A small text-conditioned image diffusion model, trained from scratch.
Model: text encoder activation silu, activation mish.
Rows from block 3 of the denoiser of a small text-conditioned image diffusion model, named by matrix and row number. Rows with one number belong to one channel. Each number is 128 + 24 x the weight over its row's rms, rounded and kept within 0 to 255. All counts start at 0. Numbers have three digits each.
After each channel's rows are labels from the 100 images, of 14848 (inputs lightly noised), where the channel reaches its highest value: "lies over" is the class under the peak. Only what is clearly more common there than usual is listed. The data: rendered landscapes of hills, water and sky. In brackets: how many of the 100, against the usual share in percent.
# convs0: first 3x3 conv (model.mid.0.convs.0.weight, 144x144x3x3, each kernel summed), inputs 0-143
# convs1: second 3x3 conv (model.mid.0.convs.1.weight, 144x144x3x3, transposed, each kernel summed), outputs 0-143

convs0.102:143152146129109113137128158107105128124157111100164163134131149126098095130121152117084146132151148130092125132090148161187164113105125112136126139151144140111141143139116122142139097121156121141178177126124138103117111098133158101135051094125142114117171160127135199111159130169144131134129081146139126137111146141140103121145100127085128112118152136120083158105145092124144116127105141175154118148184131101101129110123083148131097
convs1.102:132109141149165103129092129154117108095100148117165095088109129113130107138132143126118115129096112153150136129145171133098084148143146141121078124113135107147105148141152121147187074115128107093113121146122119128128167103114118130114124068150170124095105141143136150124136121084118138129098163139089120137129164165120134123114104135091105092143128168083095120180109105120126180140111169116089115090102119122104152178117134131114145
lies over: water (42 vs 7.6)

convs0.25:146129083107093131139165093106144153140127098133127122112118130128113087135156140170144123100131107164123152094135111099140092129127125113122151127114150089123155122194137118184104170111156122150111119104108160153156055099124116116159124104108128129136128125117159111126146180147103130112145149157112143150118119105081115126144127152087105165129157083128117136137129125106127108117138092177151095060130145129135156140083119105116118
convs1.25:123163097111136133158140141173083099148075150161153127161107091136137136158147150124154111125123116107120115126157112109158117143134090107152152138139103134095107165139164138138160118152137134095105168146101139120134175063110165140108103108147151127097112126116120129107133109104158107118186150141149141129162125138107108167144144107160128120170106181126089119140117137152129187118166124121115114157105075115093139107126120135132143
lies over: water (68 vs 7.6)

convs0.23:110115144153088101187144124142140156150150138141147166135146135114125142120137168125117111131173147131141166096104117098132111158136118191128167154131155176134147147133127095155094095094088078120080123079135114116124149160124113117147117120105125150076142134166139138112126115132093127102125153109092142108095123117132086121182151115144139117149138120166119076106157106154124109151170118144147138109124134146173149101118154121127130
convs1.23:129148118120169108100143081090120116059117128145126084138125117138160125144084120139171111117065148151135112141150090153082128133128106117173102110135122075091159084127135136118165148162120118112132152132156107118141102135199133150179148090134124135152099106132131136107107146112170102110136149128121111142143150122108160134111116121124096107116091078092143114123082114146140117146091128140134123127147135115127125153152114151146133
lies over: water (25 vs 7.6)

convs0.83:108137133126092119159109142097119095155146147123119110131112104142159126106161070146133108123136131118133137134092171147119141131124130093136095078095151109079145125164159135162143090114098112109151126125107145093158124102148108118115164072144127092113123130121148122103121139140135083137112118142123053146129158089142142153140169076124110123145131134132101103121134143143170127139105150106155129116066114118128093169126119179105111
convs1.83:134112117108120144160137117176096125143144119113124120128169182089109121140133108118132113134163119126100145081117079154127178148125181136080137123113141155115113088139128086167120100149132177105152110154121116181109091103110134194142114154108144127113138118145103123139120129117167138106132095158117187167120125136127135114131140167127154129129141091110116116145120121125122181125132131183115138125135119147133118074104136094144155
lies over: water (30 vs 7.6)

convs0.125:104118120109114155138157156097099116119092096139079141123143170145123148110116135118126113173122168124108113145075157106104118145121106146129097126122150101137142085116080125128159124121151176116105103093137122188106145106150139109146124103133139101093133114101130099117150129114156119124092134166094145105154112143127189146134143106182175108136153123188153118118148136118111153111114142176137115127148088154142143102109156119091123
convs1.125:146086145144158136150146148138123129107132137150134124130097100103087159162154159117119109109145113110144111126113161115162140117119149114124133116131071201091126144188121090117124094121141126125124118155108150111149153105120127135123120146125132126134117144145134148129118116104058150159154116122163084109106135135154102096100073140088121110175131155077183120136101124157136154108109145114094085125098136118110124122163168130138100
lies over: sky (99 vs 47.3)

convs0.127:169173128112171108136119150082138117092121103132146132158135141089138162105102104116149111122103136103105161104127081112160128150147107132147084130159102106133105164135138126133127149114122119153120095170144136109124090136140112116140160178112134135122115163139093118068082128151130165103100137126110077103174110109128134107122140115128190148103126115097131136113078113106140148129115118091134124153126140105142132136158158147189161
convs1.127:128077117114091102162130094134103150164162127130114113130112147154160109113150101127119150107115161184146142147136099123139104110181075197139167149106136125145105146161128154136121152138142158137135120131107139111128148156113138170148132110108102115115200103144134111100153089125112108130163104123116170148129163131107124134103125130088120141106152148153129139122189144140149102136121116142115161112136123162138111111063155120113125
lies over: steep ground (50 vs 14.7)

convs0.7:152151152128146132148136171136134135138190129097117150128166145116151101116142080145108079101127165117133119174109185128173140127121149137097127133144149131143089127126111168156157162134097104129096122098108087106165126119105131134139158131117121163140166085106133104105122085116123159124159099095120075152126108145146134131150134118123102131115108093136135171139127135145139100122123200131147164119170122121156137106136127128127175
convs1.7:119110148151110081114100115131181128142151127123136100065122118122155133148105167114091142156142147110138145126155078136152112153140105164120090100127124145169121111175080121126121126138151168112147143139112167127116107116166136138126083099130184120143136182143100139120136112118175136087116122131136179117122119140118106107132160124097158163155155145142102069126152091105095173121146135120133116138102145152165129128134133142122115
lies over: water (74 vs 7.6)

convs0.15:120139134167133139153138141125100122156130170148111115130133157120119143116116124144141142141134108093155146149155096097234160182160159141063100140147142117153129129138101133139121094119112114120103105136121143115127163107157127128098170168111146161164112101086121141107106092128155129138112117140113122101141107135106108128153140128147075121105175140127158071143107117154140120152116162138137143095117107127140088153139119119099156
convs1.15:177118116132116146090160119141149117177125119124107129090150088144104112145114150116105141162136112144148088128143170105094125139148077083184150105118094163137134127113147133154148170142116115100144161118106120110134098153109131134131084112116174120102184089140158168126154124116147127100093117109111107103135158139127137163133158088097128110123150140097100157117141110110133168123133115120091181123156168146119119128123138132166154
lies over: sky (99 vs 47.3)

convs0.119:125096162129177156116150099183122158120140102114127115125157143146177129131157149151086147124142147134143152102097153158102124103112126125112104117142107085130130163136157145132115221136133151112182127089126115197140149134124120144114130109119126095106140122156131102122127178111114161123130147099119122127122118097122106097085140103150110159167113101104122106132071158089115142116150114146140144134147146125127112113116103164139128
convs1.119:083142113152151109132137163115138110122116121143107144122131128137164157095114100141102078158133126085069151175102086138193118143121148167143127121109123138068107096148135129092115128132151128138116136129108139121112175148123149112137094132078129140132068126125096160119092141156144131137118154113126133115127137118139133156117100097116173125094116134140139102145157198191115107110110125129129137117092119165100111122133132134117160
lies over: sky (80 vs 47.3)

convs0.120:113121132120117184090137150143126135175117114108116185107141111118089132111124104119134130151090115132132142153096149164100151138105146151118112125141124138119069141121133141162145125140169171111080154111116170129148145123102120166103184126103138149122132121132086140091105107143135108112115071100099136054117116122087132134133104130160138098138133106142110141113113131127085143138105100104163153124115149152131119153155093112073139
convs1.120:143142108117148115096156148118135062107143110132110092127088109142129148149102136134145107118117124083136129160156120143134100157143102146120153130132130119115125114148134195152115098154102154159101144127158112133115175110150108111143117091172150123154113153122141140121117170132132151124122115125084153136115126120136139141095134076080148129102083148115082126156108119101103141093144099102130134133103137099076129100060162179139131
lies over: steep ground (39 vs 14.7)

convs0.59:107112111096106135161137136100111123090099104145096160157144136122127129141141094140076144143143178119111131102097127124107103224141127152105136115146129122147163101079122163079152133161101153089120120091112151152160113142138090128131101123109143119149116082061109112111146156130150126125144126140130118145115158142132118121132107130155159149158110104150141101133109104135121098122093140134137146072107115106129149151108114119080129
convs1.59:158151138151179133143107090158132145170114100142140091124141108112127164139152131128139099116121157128138126170116134125129136045103145115119100166123157120119159128178170118149122127116158096115111178159140135063119157092125150110116110126117126106148129094121101153087140107135092149121143170122122125119147111124148128091076144159141140069133126129108145137118119142109129117141106124105113115111087125133070127100148160089131142
lies over: sky (99 vs 47.3)

convs0.67:137160179140118101125143129141141122134158136105154128122158097086121131139121121140077134115122114132103147112116056146156146132096134124147120114118151180106155114168116138123144147113125179115132157119160137125108147140118163135150084135138118124204176145115121125132135144114102131144132106133108144135130139108196064108103091151096118123153146084126117093128107135147118127117112094165123131138177167134098152127128081104120144
convs1.67:093139124130136130124138089130164132125115123114126125116091137106175119131126107117139122139110116128143114137096135154093141142111145119133141123164154089120127110124144149155174110161136100071113146121098100172106109120182107102116146083149127094101076119186097108119129126133101122132134161139143141131122162137099161116129108115068104109149161098118107135156144093113089089175116097112121116116098097095155095155084168149111142
lies over: water (100 vs 7.6)

convs0.33:131111155087119166127099160118148101135084142138144125116101105142112103118158115132131115096098133091146137156149125104082144143118133141130141182153073107125150176111134131161129147133130154101166127150145155119131123122066114125116113174120124073135160160149139142125117116118120124125144108136097113167115123111137088097114116125116124118120172147139162150140151147130141134151101057075120104172097174102090143123124167135131150
convs1.33:107163143093128131092163078092123106162159122120102141096173167132113102128149143117127137109133181195177089123127126098140104098133102135155108141099174105157123143147130130117168147097119162138118127119139093112132109139123144096139137150118135093154187129114152096148145153101147112107095133112127116107137110118106139120115147133168123108096118165092135107156098156160112145162123087109104122116124117122078118138141170121104123
lies over: water (83 vs 7.6)

convs0.79:123121130154145118129127145122127125116170108150141118130105139097116131170150163134094155123104145124115125156122128126108144093159154103127126135118112123101122134161168136150125146083101134098121138142117121112081138128121137140153128142107135094112132139147149141111098142114110083096092128182165134105129117116157094066093145119137111122131085103091107139096081151148129112145157115067099107159132099129150207104203148126117126
convs1.79:107095097077129087092131187129110120065129125108096122137084117131131116114098078135159114150138088122159115119141165130112118107128152156141160136125154115124131094148156128149132111136126122137135151114148124161126139120139104087160144109131117111119144091086181098124141107114111109187079144143086118132065108129136134137119130152181164119152146113171152114117145150093145154117148130152096102136117140154116145137119139154116147
lies over: sky (91 vs 47.3)

convs0.123:122136148165155140092143082109137114117112134104108117147110177147114140179103134058095090096119117106160090124147122168124152123110112133116147108105176105144115090093109125137138113106141170142185126136144139148139129105115123148127091117118143126142186165129114121090113104165153112132149141111149121124143116156108144096120122137121142133079106145094180099141119178154158145136126115190146128167109145118116127139122113139114121
convs1.123:117132078121126117136132127152099147163103108169114128104134137130143103091154115108116145130145134062140114130135125108106091136123184110136160136159094142104142163122150098087103147125104108119110117162119140100110104145073138147118118111113118108148075151124151140121117115100165196142108122126105134121097134176137090159074109120111089142148136126163134152147132163132151148109133158179143143139101113113151121078169135134139114
lies over: sky (95 vs 47.3)

convs0.18:138140152121123118118193105134155161155114115154141151136155133123111104119157102076100132142129096106149126173120132116132126139154095185110134125132086146134156148099115100147112120116143119195166153123136117135104116152141125129154126124167139178134128119151128147105080098117101137143118125093120104152101158117121101135132131070151144115125171102101113101156119147181139159152139139137199121156140164138137125177132147141118149
convs1.18:131137121116131142120098132179118092128127112108122077136064096154130130119129127091208159122097132114138150074158094126137123108138130132108158149098130111070134119134143189120148104124116154122135159109147152093151115095122117122106152151116103135127104163108146118108131141073130093118138087112123087066119137161125169157122120154131118122112129125126120112121134135117107134158126139131102167104133114132157154105122111187158121
lies over: sky (100 vs 47.3)

convs0.28:134161118091129112076096150180109143155131150146167144109133110120142102098113133089125114093148100127118118121123128113106124103125110155104142110126106138071141122101155125102090211169144142110106105121127102177139131145169109166105146098094120163165145092105151161145113146141151137100127107140136153116113145109130155106126140116137129116157100117103126123146116142110114150155133066172159135120083143118162139163119099123148136
convs1.28:126105154121123114144145118144097101148111115130161129118119119148165148129119114134172115139081135104133134156116033120126156149115125102100112155117088069085123101124139099135105108142110152142144142114141127113143103124106162030128131164175126158131115111114143130100161124104108125150134185108113119142131143165131116155118125145092112115096146129126092094143111155121099120121155139132152072126110115140118116114115138142091130
lies over: steep ground (52 vs 14.7)

convs0.70:166142063144129170149123087117158118082072143147136116135124110142115150128146122110168117140159139120124136129147131137172109147144157109153106126141155156151101124132106138091153175168122097142144133097099111162113123103153130088154085127112134095089128105114122092059136111136114107165128132137141101126104107088092085144163121132141121132099119126108123117125107134136121131123098173095154145146088111143111152133085104093113107
convs1.70:103139136113150106148143099152158139153183120127161089139156132091126140124136132095141173078101072166096137127073152157142158126104153098132101126113136128131120135136126126099176133112117130102152067118118118164107119148153151119141123192129113100151139144129136125118130082061149125162121138143111138149152100095084111122142138136139123147133116112109147147138169106106130129134202104131115157095119140138132118157131128135109138
lies over: water (37 vs 7.6)

convs0.38:121121106169124173120146109128140174144108123174102132119124158120131129120144154148106155132091130117104133099126117096128123155120123122129132081151111157125101184122155108127115112146095153141132126141148124152204115123190148160137140145142114102124135074142118147226133098138140127171112093125134112103131107137125128183150122103104094143116105134103156125148120140151153120115159140104148158072111137122113099123103117137115132
convs1.38:106106142100103089108106154136143118092121131107112051127081154105142136121110104132096130137154146115126165126114111125139138108125183152159132126101142128154076124128139187152130141088169082107118134145141166150126107129117095147130130129119155140096144160100107110134102128150115160112149150135161125134122143136143130111119138106100156092094136132145146098183138098149113109132103085196094086132143164099111118138139151145114113
lies over: gentle ground (56 vs 27.9)

convs0.76:137130147125132106110152135127119112141121131129152113084143119140144130137135211130111099081090113109132117131120091096079137105097119143127109120128130101111130093142159134162089142118163130181113097108148110178160094167116114107112162168152151100129119171204141086062147096112121109162146142131129148157138076097086147117143106102131137133124133121141130138129124115122151140135130097139135128105126102140100105110107125134140115
convs1.76:158149099109137138124128157120113083119176137116154118107145118129113130138145172172091139110106128115082139093083157097101112137159104123124132146115149112118117196137094136071136187124133123104155150141116121141112114131164123122109086150116108136143162128091111131111120082086194132095158123126161115087131127114158114175128176139140109115107107167134130168127137146145127127087112122149095118125096115112143132153109125122125126
lies over: steep ground (33 vs 14.7)

convs0.73:129155138070136128111134162121133112158117147146124122171091120127067112112107111136112115135135129115141152141162094092139103167144102157145170108130171115075144137100166157108078102119125180137156123165093133121122087127076129095111178131141130116160147122123108094093127150175115124129121120127158137114114143140109152125115126146171084136135143107148178118178111147121125146129140135121138123118127154145148139112150072127112104
convs1.73:139112142158138126115097113139112137086111091115123124138168137113142124162147099153113136102115108173121100144130160129104129099126135107124055162107113118161126112139080099167131117112139136137138112098165166127099155120165153092126123144109115115100169105085181157139158102137126132167127163146124135127154123134091116141114105090120147139091154101090146122094213134120176129121115099156141109123136132123093119139123159135118118
lies over: sky (87 vs 47.3)

convs0.12:169114134093147109119132109118135115128091112125106137158118104122098116160115112103106137107123127104137128160183083150160147114103137107132117137161125134109146133091115127129113106121087134104124142126122163166117114115129138097142123129149114147146141151153126115102103123140141139118142105129121104142129133122125159118112112107100168107170113060093136135145179148122139087041093120120075159161088138145159138125151155129199169
convs1.12:180095110152141135144114142141146149112130131126140163143167135119162097127104168112142124123137151133106124116119171162131124110140108173143098133203113131109122124142156102134098112098128103150182131166141086106146134141113150141119114151150128166141143135138120111107112089132124151115128132140153138156127101186125106095108135175143057127137133094165117145118083132157151111176129126122130128166140178146112107104144099109174135
lies over: steep ground (79 vs 14.7)

convs0.124:123155110125118129129156136132138133119123098155102130101093105142152107117148131113095129113137110123124130177151115163140126079141116181091110135117202136104092152160117123179129059141101120113095119106125112163155131124118096133129145101128109110125157153168111131149122085092110134149102096140130190155175107104147108121120122113158109102136097133132118128095136173125104118145120097171139120175159143163133129138114150134096150
convs1.124:169138184155119140160082187099089122124092152126127082133123133156127104134110123128122135190127106124153138119157102112100104097118135117116116178108120125117152125151143143152120148076132117151146114132136090149117116135124210127126113161161116114093127079107173102131099114089112136078164079127111097155146135143124097157133136172118134136127130091136140156143133095098141131138135147129111153134124101104138122127129112123103127
lies over: sky (100 vs 47.3)

convs0.17:098085120119132128140129115097182163116140152119104125147159107120149108223126122170147146141112115116122132118157112101128231139122119119098138108095116096127122123161144126132115128118109138129095115093086129148080133113141132110133113147101122149141125123136086108098135137186116118112119123127126150122116110161155102108138136150095119094113157179118136122130108136103134114112087131144114173113164098107121154092145122152142123
convs1.17:138133121128123150106126114149150124151126116119123110115105153103102159085116094120108144117166110116166140138146082100134178120153144076097096144140048111108152142088142157121127154105122085145129140143105131124104172149143149164126140091089105118121119097146125114138129114097147104125129143129116098142125143102128095182132114135129169120133130127185133053173147102118129127136117116106181132125096136097135132124163145125134087
lies over: gentle ground (100 vs 27.9)

convs0.143:132095125137145159105132143163116149128116149118168090135119138132117134106125093136097097125123135099110126119137123109104138128155066119083084138118154126136126128130123098137150162127122127136161174138132130127150152087069143116167142101127155114169118127106113101129124166115169151157106127116179092104146141142141158132125135098106113068131074084073110115136104094129125101161108130140130153181104094131114110171142147094135130
convs1.143:105183146122129154099167108127158170161084094134105118115138128139145121140115144133125145113154124102112154151104116146147135126128131129119139128138140092160137141117156118103081107090113121150140118104137101112083100143065137095130127167159109143147097098078157116134112129134105131137121147162105142146117111107121069141152105158154098110174140109210101115113108157143098100135157119133174131105153145149121139098126090125126144
lies over: sky (99 vs 47.3)

convs0.129:069105116134157128109119117164096168096141124116130108125133107123117127206141133194107150145106091116116097131136153110113127126104115132106089155142124140142147110159100104167107129097146122135133131145147110201117125101122149087094054151135114116095125116172119120104084134141123136100119130100173105097140092094115116118109130131131115120123125145151129114104129132117172106136130080139140141094139133160135167116122107111143107
convs1.129:139134074129074129143208156140091138135166085148130156147138173092140149128121057138115090121129152139109161193129093153171149146113134148138130134134105103135095115120136118105136120125144138087124137137131088109124147119154125133167109095117137157135107136127123098138148196147157117155126134182143141129126109131112132146151165092117147147136123124155148095123150126175119129110115154141107123097091129123113141142139126131101142
lies over: snow (28 vs 2.6)

convs0.29:127149112132135114153131133157118167167122146154126138136148156104132131086153111110100103153128136115106138145106134144168144112137128147106144172142112200148160194138147146104106159126131092162138131139129111115140155128138090157128134131102127172143128115133111114096090127125120112105140101084101117121095116076119120120193141131164095118132144154170136126145144146178126158125157133141131118116169173148145150139192094130148158
convs1.29:157132085110106153087126104142141076153158109123129115108129113125161106150140171100182160095108145136139110092171142125103140151136128114137177127117145134116201101101124140132152124159136165142127125114121153140139128105129123093155143089130149097139099181145149119101151121136150108104154164143105120090089151159118157123087132106113135163112075144088090115157113120106128157139120131133103149116141107137118147163100164138108118
lies over: water (61 vs 7.6)

convs0.142:098124086150148143134148163132125116120169125121121156130119129150119157092104184093121128151145137102142148104132110180129118149124094153125062124154102111099108162144136123092109137105146126145117122117131117168136136154080135078151111123135119122128123129178179107075147157135181120136113125111168155147186119153188124120145063144130118095150094077109129107120128125130148138118128150115137149120103145121127125126139113122139106
convs1.142:153086133128102102148139090105131146139083114154104113121126183095141165134150120134102131123106118127105109187106120119093100110107107124129068114146127144123114120154117143082105097129108125100155115135154144127100159139132161116115104113148126134130110087142108113117127143146119129168122146115133128132081169148141121142129133118130080139117098188172162121136140147131149139123141119134076083106133109140096121128049114068138152
lies over: sky (99 vs 47.3)

convs0.113:101140161108121144127124176160100111098129197138146150111101141126086098127087198121101063111111140110120118143111112107124135094125094092119095097153129094148119151144158100120096185094121119089138129163111103138119145121153111151115134139128124092118142139168120139137097140145144150146163157117113171157140084145105143175109101139117126122073112142131139126081114118090099111149125110131136144115149122139127152137115121130127122
convs1.113:129111137157123157132147115188138114161135098095147115111137130105164147110124119176128130101152112114131152175117124105131116096117165112163159143176075172074142141146110107144076144136142130121087151150134145106092147119115170097134093156131164148166108145133135166110105131135148155130134169124136093125183123142128124108128128137101127111117112167136122118123159185116139108125116128084091122126104140141134100135144175116166107
lies over: steep ground (80 vs 14.7)

convs0.86:157143137146141105123104121081075125134159121111143027132114140109137150148093125144106103166131132131149154117103117094161102158128141092117120093083096146148110055146116156126114169165148103134110135118166120103150149151143109098107154157147125135118143139118134128124146107177142134105140121149148125152133142155106137158133121107087116102112148161163149108118121097129142120122178142139130164090155127121147111132115119131154096
convs1.86:092131135128137132144125102114102176138115148127069178105146139136136096121130142113103110103130132116126109170160124089154098142125120125146051123144144126149101148095112145120135178102104132135113084134121115131097075128149139112145120165107156130106174113113129142155141156141139154107117160131167115114124137136145151099157146142138145110075113135098144099162107115133119126122119125101116111096082187137110107104141204145134130
lies over: gentle ground (82 vs 27.9)

convs0.110:123090096140160132134110207075126117145115156133117148179146113127125159127127147147092128140120097111109099167133155079118112111116149114110140084113078133122113122140148130102124051137162157118110137164148127127108127144076100138120125162129113086102118130137166132118150116167113132138129120134107113120158127110127090111163143113073119156129113117164132155138131135147169134139098114101115136190136150142115109133138141158158144
convs1.110:116104141089143110167127101133127100107125121144136097088114155154171160128127143122156143115080101132160114138152062181159124130109126155139148138091146212099144121111133138125152128157131125114128133115120136176116132093130117126122113158073158158158089126122128159155130124114134141163145162121140118131141111072116111125112143137163115106110187135078109093130098111116120128106161149088136143129133112144107098123163107116138133
lies over: steep ground (73 vs 14.7)

convs0.72:148157097160187106130179121145168114159099151137130151143148098124108116132107161081131090136114140084141093124158117130114103116125114131118134114062117125115130152146196124164151127115189125133130142116107176111116129096144155150122117155127152123136116187116112096068133111130099146123132124131119136122108118110125106132104093164103137132104092133086090154098139113116110102101131110123087130134092093110121120145142119103123111
convs1.72:141202109117136110187174129130192123189107116108155129119126134179127107094125112127119163134112107094132121128155102117156111139127117101091117111141135156098095142167129094149160160102090130138129123149122155140102104161132137133152108103134179140100077149109140122120103136134122120085160134129097119111142136115128141133132138092111140129145149121143131151095101154092141134147169113136123196128143094134163127135149132101138160
lies over: sky (85 vs 47.3)

convs0.98:153140079088112123102126133117146138157133139121092116104089083120128114115121145107138140107139166115123105128138124116125126160128100117115131072084104071114140164102119158100135125144143110107105114146129130090139124130147148123145185104111147087146129112177148122133139140161106099106153151130155147132138119154152103153103134098142149164090088089141085100123093084119134123060147139091079158159138160123142152119111112120129106
convs1.98:153128126142151088113120143118131145160174147122127141157157150112144130146120104154073168093110102146133151123111108060139184089110085123135111116147142164135152113134144141123136125104121119160080154155112123115103168096128117103108098136097141117106128124141110114120102144165124145155135202121166132099142125102125148135147137143135136073150132147102150141105097111120137088103128102117151156085108148169170160137154157126134138
lies over: snow (37 vs 2.6)

convs0.105:108124145137087130088110128152137092112145145120134122134146118102116126153105104117116165111116110143097167106145054101175075125151108138072137107099095129107132110131149134152166078136150147081124143106137178092104144138131120134123117169147081118148162139075152132159112124135125112137123065157148141145114100110115120130099143152108144110128124163122136120122122153177138124113111124129059117117160121129130118120124111108116160
convs1.105:122128154123099139120097124105148131122138077118121143133146144168146145119111160157112082114112121134106099127098074185126158151111161141120119143133139119105138143104136137104095101096142147107147102147113119117142190143146121099114098162108138157113122098115128120136105171146144125160105165104126105127123113110180136118142159134160114118099144088129151129097090184141160136131096153159107152138128172162079121103162157118080101
lies over: water (100 vs 7.6)

convs0.107:150143131132102126123163116109083106150114130146172126082141090151186123155106097078116154129106124150172135113113131153130087158127127083141102206138120124111110120140125125104141083104126153126122107089120130139138094113125127138113133125142135135176110167129102096088116113169147128125104084109143097131122100081105137135086136099137143125115104082105125149116096115110130098127170142131152136116142115156150117119100179120099143
convs1.107:129136137151167150160140138101111157104158150119174177139120122132089114082119165093149139117137134158127072138122106113162122109145125182144149116137150117122085110045117095138119116114147108115138124117137150130140121128123110180121123118101095151087115153165142160132134138120100113114129124110142162147133134161135131186151121122158111121121089156140112077111189161130147127111168110124102128130089150150153118115122132112161116
lies over: steep ground (68 vs 14.7)

convs0.141:139146118100102112126119155116132119105146148125088124127123137185148162121143165116139105129134132096141130074129145131127149102128108149094064119144099073112109133148102142150140129114125114145143140132127114138103109140152132118142135115132180120130168139140134160131138142164207130159148122141186126084167145144119135170085107090109080142122157119094115115146123161134124107160157153155166132154099152122148101161112158150145092
convs1.141:134123163114134164131149175163145145097126087143121178109130136159129103104161114133075150150128159150116146171127110154144154118118140099104070138152144078155102145105097104106141103149122149136081135113109126095134145134112120133139123071130093143118160127119141095132156116132116162112142148152138142154142151148113148108160131118145163124156170135193171150110150170138155072148089149114117121131118112120109120127131121093112140
lies over: sky (100 vs 47.3)

convs0.0:149096170116142100104108140110118067126155139121126109146105179149131104123088111116152160152159159152097147174072112153138131162139124136162169114145086132157109128135115156121133137126150101129144161131108153099181096114093113097107145112115158129118116125125118169148168144117132136119119123107153147149157097113102138169103133131161141103114101090098168167119119133164127179123091135122094120115111143144150116145121117149083143
convs1.0:109116174103114156105128149124133093117105169153106139153119114130103148153114102103119150167155193124137133155130102117155140170160148137107152155104142160151129139077138142161150111133168090077194169128122105143153204109125153127102115118176111122141095124129150128131157130138080112121085139108093104143146119078151142113104113113135148103104136141101122136143146126135141141133111142094157137101132133103114136142115110145134135
lies over: steep ground (48 vs 14.7)

convs0.60:109149140160134104127150169105104106122125157086102146077118120162138132110146105111149110171097127119138131090126129104089145100104153144142124127084070128136158099031148140069143090189158147101133130115137130131143117151118123141087105136127147112107160121046125121125138116116108110124121154138129146101121113121073128123118106127137130129151149126118157086107118124138125115124119111113098124118111124129114116137076128112117128
convs1.60:143108115135143113065088100137108090155121129166100111136139120091094115148140130102132112103110090139165103092121162090101148106124145098113075179141153130180117115107111148128141170104138146087167123091090110134149180127130129120115115152155095130138126096078115150121125120121092106103144194103145118118124106103167124105096167134124130121103123145084157134132116150102101104134168131139118114151133141106139117130141130133139113
lies over: steep ground (41 vs 14.7)

convs0.31:126109121141125157104142110153116150151123123105175157115117108118087124168128118154184109075143146166136130119113143083133130149125111132151152125110109135123131102104068111157091057144130090125079122120101110127117088155114113175126155135119117090127097080158122125212130116114144143142127139120131126132118189113131140120162156133139148142147110119109098156140117108095123155144153143113096131123096114114123131159154120160117136
convs1.31:137166108114130134123123118132159104132122143119118094099128131113132146106120118113132102145189109161163156157155132120147164142115081122115133108136162096144124106101172130120104190143136088171136140129156151142151100110127132093130136128179070154128088132126101139089142078153093103093141125126087125113159131130108126159087157095109095151093123151120177110155110095168117113123091151119131139126157113131130128131117098147115089
lies over: gentle ground (59 vs 27.9)

convs0.19:101145148156146099096144105163111141122137085123092132100079117090167112113138099128208093117150163182143141115105107105078098136129125091109159121151141107077113148122160086118126138122086119104116119134126152125135120143130135164125165165157110094113131108151129160127113114119125148106136177139104124143089171133125112174147141129136125144134124144151146110134129137130099136165143121123126146122135111160196113119128145122173138
convs1.19:124090072099147144137145108079136114119122146081093114137136125124097162138139154134132169130104128104134125112146109132148140135121102135143146134130068123140168124149154161118113146144135130125159170084144158134101169108086120101125125143152133147113157146067139103136104112095138116163130087121134105101147129136157132101115123095082128113074150111093104106081091126118099183077142115132114102122096124109099134137111099123103146
lies over: gentle ground (69 vs 27.9)

convs0.118:099100149110145136136109117091150087163135113107154142128126128111140112136122156121113102123155135138105097150165142107117088142115138070081101123117135143141121162196076146146109137159174146145132114153152131140153091144142120142140159104145087129163122182158133104129137115123140129109132113133101076083124121141144147134195149120083111123126162144124140151132117142124146092094135142088103151157105147138131147146114103113169087
convs1.118:146085107095103161113181148164141130120148136105105115138128157098102168108110154165092137111141148112104136107123102124123119145123101118184128121136152071180090160116109125106107149125096120113107134134125133155138114104171120151107081110106132109112145094170094144169139135129146112120104183144126138101116107124117153130136133166082109154104140160120085067100129164152153123110122114146159115142101133127126087123130163126124131
lies over: gentle ground (64 vs 27.9); steep ground (34 vs 14.7)